Weights of a small image captioner.
Model: 32-pixel images, encoder arch mlp_mixer, encoder norm layernorm, encoder patch size [4, 4], encoder layers 16, encoder width 256, decoder layers 12, decoder norm layernorm, decoder activation relu.
Training: ademamix at rate 0.0006, 7400 steps, batches of 192.
Rows from block 3 of the text decoder of a small image captioner, named by matrix and row number. Rows with one number belong to one neuron. Each number is 128 + 24 x the weight over its row's rms, rounded and kept within 0 to 255. All counts start at 0. Numbers have three digits each.
After each neuron's rows are labels from the 100 texts, of 14976, where the neuron reaches its highest value: "fires on" is the input token at the peak. Only what is clearly more common there than usual is listed. The data: simulated stained blood smears.
# fc1: MLP up (decoder.blocks.3.mlp.fc1.weight, 384x192), inputs 0-47
# fc2: MLP down (decoder.blocks.3.mlp.fc2.weight, 192x384, transposed), outputs 0-47

fc1.200:088158102144147125133139145119110119125139150098124136187150110123124163139140164138154143109134127139126139129140126122086185139119134130107137
fc2.200:136132091140142170101135102113151147100110159125118140078185098161131141145109173133137105151136140119082075140159122148100107126093082131129113
fires on: ","

fc1.337:138143118146170113122111145085120130130078166105119133134128093115157132110107116112120124138126107159156140151141148121171124130185100120120124
fc2.337:134131095152107110090117151150155154182091140140086097097142115133139156151126158150132090153131182096120092141129129126098132158120125131122143
fires on: "lobed"; "large"

fc1.182:155115086134148137163152120099122138153156153156087111140095132111136135071153140139140141108153094125153148167177151100147143130167086093092141
fc2.182:118102158129175151163111130158145131130106109144094104117131135132103114113142098136109140124128127097155145156124099107116159143114161143066127
fires on: "with"

fc1.287:139115181118102140147141120154121143104142131104120142120081130127149165102134135150070168079125150104151120155075106106156150138140160115106131
fc2.287:115117157183135138115156099172138102096130101137096152171094069134108132150133110135106158152146112121114137116116110083118165133101132171155109
fires on: "grains"; "<end>"

fc1.9:142120119173162118161117156141143114135115135124140112154140103129144167063143122109137144108113105129132112141152128082148118103153092144140168
fc2.9:122133167171121113135150105112108103120149129096170124107129149139105136126109111138137139116148143100133113124155104132160140103117087091088123
fires on: "lobed"

fc1.41:124159111097115111148129111115108168176162100149101122129102102134141118122133145137181079163148074137119097140183091112127140200143103150086186
fc2.41:118130109134139100180165095164146115087143174148099155133104122152132097115109089130135183091121096135162076068143122122135098099115121132141154
fires on: "spiky"

fc1.370:139159139121134112121100129128116181123101143096133125164117129106144191144086133130172110139169131141077118146142148104155127130159109127106131
fc2.370:127108168122099130114171135139128129160157075114084138142090126122112125099164112145124150169131138147126102124130147079157124127124131122086141
fires on: "lobed"; "round"

fc1.89:139139128153141121126144138139135163141124157106120118158138138075097155130127103098114102142083103131145173155118127113130118126147150150116103
fc2.89:160124141116103135137085154150164154179119097171120112090075143120104092124130117142137119154115121112135128155122158099124099158158126136118126
fires on: "dark"

fc1.322:145125203130119129156096123164096141100136158099109150141079117136132155140146076124098181081147147126132150117095100118139147106118138118103120
fc2.322:131125132093133116119151127152108104095176087095139131155122098147087105110140119154133158127136149145144134087092100097151163098093137109095131
fires on: "grains"

fc1.299:085139082128114148130140164116092182144159131092154133110160141127130159117111139200154134136135108134159146136174124131126159140143129119089117
fc2.299:146164107113144148070072146112108104112094172121113123119135099144104147138117145117160103142173133112108145136145103150109131136106111129149069
fires on: "small"

fc1.346:145141141186125110107089138121107151152135130140098144094110098142125136177127116132096125171130144097085148112171126154133138147096178187137177
fc2.346:151086136139131092145129146145126140131131170153125168085104132157132102111110110084135159157116162143151123172113126094136131119157129149136134
fires on: "a"

fc1.225:173134130108128098094134147090129171157118144126114142144082171120129136119119152115067131162142101120166187169110131174125113127133160141122133
fc2.225:141152126072150141142127117145124112134110104132119110113122098168093124136163103177139128149097169123155168086121121104159138118079130134115148
fires on: "<end>"

fc1.345:162134116143107117179082147107115166168146136171134128118106120127122148108096122164170125121103118110133114110180118121119112145155113123109117
fc2.345:136124132080126137103107161116123080091125123127128126129147130144107126096145148122158140133154105137097154127161091128137123111108128118125077
fires on: "small"

fc1.61:143159091145135121127151142167123164122114159109116107139091116099148090160102139150141145146091093117091109137186120125113125139131122125131141
fc2.61:100191119088123098117105138122112171111153132175156123161150114133134136133136106106188135115123117143116106085145138141062132128101102172124132
fires on: "spiky"

fc1.198:170160088148149137146107136152102135125090163157125147151149101123128142160096114115152106153132102132092142115169143138149110133124115154163124
fc2.198:145102096103129147120161126113188150131089121109122142069136108124133133142116167147139082169123158154116078159161124130109099126090100133142131
fires on: ","

fc1.227:166150140145148098111087139136137142152125143123113117119075100140134164118103100108119131172110159106109145079181118180123106160155130155136145
fc2.227:133159162095110116073147123158098105103129136116134117165114097152116144136119104112133183146121155086136125093110051100165124151123110122111116
fires on: ","

fc1.329:113145149122113112111133145092132116142163128133151128135084146122134214134125121130127138137098125127076117131148105105116137144098154162123167
fc2.329:154097142133112117151148116156137117153128079114118157109142095113124117091169131164152115138119111180127123153145142107123140126087110124116158
fires on: "a"

fc1.154:145133161093129088120091110131126145152107149120108136159077140075128133165126142110078124181138165129137120132099116124123130139155125159133147
fc2.154:119125118093121091159106127149141133158153116138163116096090100142110095137130128140161127122120179160148145143114119106140128121137135145151166
fires on: "dark"

fc1.193:194130162112148117155086117140153137140120120188128158111125123114097156122137088112126138133118147088104132110129125140182064118121116153106135
fc2.193:118093165181097115118142126120100125122117129108155137127147152141135116111106140136113152146131165085096110109140137120178115103109124118093118
fires on: "cells"; "discs"; "ovals"

fc1.44:145117141116108089116098149125158129128118140145120126122114150094106142166105090085074149150108099131160166154117094141187120107163197093151143
fc2.44:112104153183167111113140110192148101101136103133131118160100077125097103137113121147111117129148119122131173126105088113111162124097135144179086
fires on: "small"

fc1.107:142174072129141131153112145096126145127091191132139101146117094118137147163106128147143106133119107121118147114196134136104136137129178130148126
fc2.107:144106103153157115121147148154143134101113159127131124081187129153150112092146170152136122163103151160092052116131144126146114147070078131112114
fires on: ","

fc1.245:117120161161133111126101134099126137099125104155129129124128139137115146117118127129121145120151097149130147150117126144151187114162196123160164
fc2.245:107104133117127105133163099153120119078174125099128160162161085135123138106149113130150124139154134190091102139074155115088147098090116201126151
fires on: "small"

fc1.164:112122140123096126088132149120117145143112156119106134167107108094171145138112112134145145129158115140116163132145093092148119097143138124156139
fc2.164:125159138152149130125177121133077091102193116093159131144142090156106155115161113154166160087153138127128138110135103101125143106101099102085105
fires on: "grains"

fc1.62:177141089134127142144074096170116133114141128147153102138151114165101136157092117145130136079117122127098100143173108130114110160095140094156144
fc2.62:141176117094105084141090162091175146128149169152117140126096147128106142105114134122170132110087057160118099117166147133156101115166137109124132
fires on: ","

fc1.184:141137133119114115132127156119130146139142148112130103123097150144119107146116116136130136149089127135121158128116082130113097147139140152134126
fc2.184:105120096122138070176125099108187137122139163113162104086120099133128102138110126159152110123132163147147089133145139114112122108107132140147170
fires on: ","

fc1.206:174105133138160100123103114122148143154150135125106124116105101144124130116153125109121113158124094111112115121145106102113133139112118140129150
fc2.206:104138133092148120149100130128166157120137120132166131098139110139098082166142149159175086118105160144143128129116115108077119115114119139158143
fires on: "dark"; "a"

fc1.48:167123137119149169117145125114130124133162156128121132162092117105147187099133111110112172094137119136142150131093120083139134121104129113148133
fc2.48:111132171171126121111134086136089068085150116084171141147119119145106167142134101116104169128143140097118140081111075123155158126110099103126132
fires on: "<end>"

fc1.70:140154118105111103151184139116112175150132135136109129142058141109149112089150141141148156118155093126159152156137140123112126139122121149120154
fc2.70:111158135114149132134171086133140128117160125180133142124107101147158129131120111126152148096092100120147117078137115131119096119096113135100170
fires on: "with"; "spiky"

fc1.3:145126150140140133082100123103149150144127151104133159146115156126086156117137122065118120204143114128117144160098129127153110117126142159113121
fc2.3:125148177131120142162083145096159111126132096119078155117154136120097125117166141163155092146135079122140068163154139113104113116117127139111147
fires on: "dark"

fc1.37:147135114155091123108147127106138179165136150164138129153100173123150159105111127127072148136137112104119179161087136150138137103118129131110137
fc2.37:119130128100137109126136138134157137141140086118126123141093105155139095134139123176147157130113146117142127111118096127130132120111160098132154
fires on: "with"

fc1.378:106167124099090084117128143119095137170115123130128105152094157103148136135118139127178138140154113127131144145153113131122144145183117128124173
fc2.378:134104151164107165120111119136134137119142094153126119122140125152118108094132105126100141140130082122107147152146146115116127142109136149076085
fires on: "spiky"

fc1.294:193126107160180101102108117141118130109115155127111150134101118161158167092150133080130105159117101138094088142165126128148109147103146194127140
fc2.294:145120131138087102162159082106169163141136140140150188104135146098150128135126119137164105140140134139114101150144131096116112112112125143130180
fires on: "lobed"; "shaped"; "round"

fc1.332:111131155145127126082156129131142105158146116124138136109115127126113140154140145129098103117129111125119191157088097160105150144111174147131130
fc2.332:120152134157113093142060108140137152138139156118125113120138102132102118157131118165175130109124123109096078118157132113112144118116108140124165
fires on: "dark"

fc1.24:130125101120143099149134131068145164164147152135119095120096170129131142111126148128107129138129065086167179191146161159120133150151161092069117
fc2.24:134114110149152155097100150124115137144085126136121119104104095141113138131102138092127132139117124116134154136133122164103136121140152116164111
fires on: "with"; "<end>"

fc1.88:132151131161108131163121123175109139107128142109150162191111106111137140128119105150111191120153161121129136131098120127100173132113092153130123
fc2.88:140151137090128161123125134098106102108121127144135134103108130145116135140131137100138156147125098151136123106144093122138120137097131113137083
fires on: "grains"

fc1.295:115130107145083139121135116166137131143148126153132153118119131125179122168124113098160124131104100144080121136153088145109136149130165129118132
fc2.295:111113100116099099131125132096175168173156123148137122102130134123121115143114157137161107135111192146122079160137146143094114131137134129116148
fires on: "two"

fc1.7:119124116109119097111098128123137153157097177100115069168076131126122161138117105099145115117109087133122191127135122092125158134120136117124121
fc2.7:144145119100103132117182124110158105187142112118124140108081116117128133122150138152144131136116137149144096131094154132162118148113096094125147
fires on: "dark"

fc1.92:086121149116087125117154111130151141104160110091122078119136130156133151146140140138144116086115121143089130172144073111108141119109179152105136
fc2.92:116128107157140095070147129161173165173125102139096101145106076136141137150102149144150132134098164100111066114122100110131137154142110098120141
fires on: "two"

fc1.151:085146162096127122136151155130104130093155176078124153121105170135126186106162143136113148108153124130154160126090138132128168119116190137089115
fc2.151:140103129142139150118094092133171110085107156139119150109143129115105172140093149096099121156128132130124107165111114120135144126118133155131129
fires on: "<end>"

fc1.167:148118089154152080149141134065132162156145132150102124111123156118143108108163119108122112118129052111156158163146158137133142138110135103085172
fc2.167:156110078142133140161121132110159170177133102167115103095100132125151118126106162121142113108093109112135109169127153147087114146129144112119151
fires on: "with"

fc1.135:154133146141112108114147122109154118095126142097126146127099067122103144167155082130113101147143126143124142147151091133128120139094175178154148
fc2.135:114089091170129094149140116154188150120084170126119110123131119126132127115126121120114125145128153119120067137142112115136095122099119112138142
fires on: "a"

fc1.228:114152102117174152103148154109098098174131160096122118184155104133132155087154169100135091165139072143121123138173152140153102133126098138106134
fc2.228:141189138090109111084140135108134131139128128121071145131156135121106182148132145128172138116141114112124102106149113113126118126171109111142151
fires on: "lobed"; "round"; "shaped"

fc1.231:110151112092120145142131116150117115118144148099160088155130155157132150159127138163136144056144134109101173127128136133104130127070115115105115
fc2.231:131136121160166093131125131152194164139121159135119143088097109109127129143083152121130093170114115164105099159087151153093150088134105133178146
fires on: "grains"; "<end>"; "nucleus"

fc1.268:131146120089129156091112106122106111138154136136161161138083112145131133139134159133137178091144114087104125127115104126128137137133116134143157
fc2.268:105139112128142126087141137153081110125127147085156131117144083169098151130106133137141132156154169130136133126115097144139161141102093119126107
fires on: "<end>"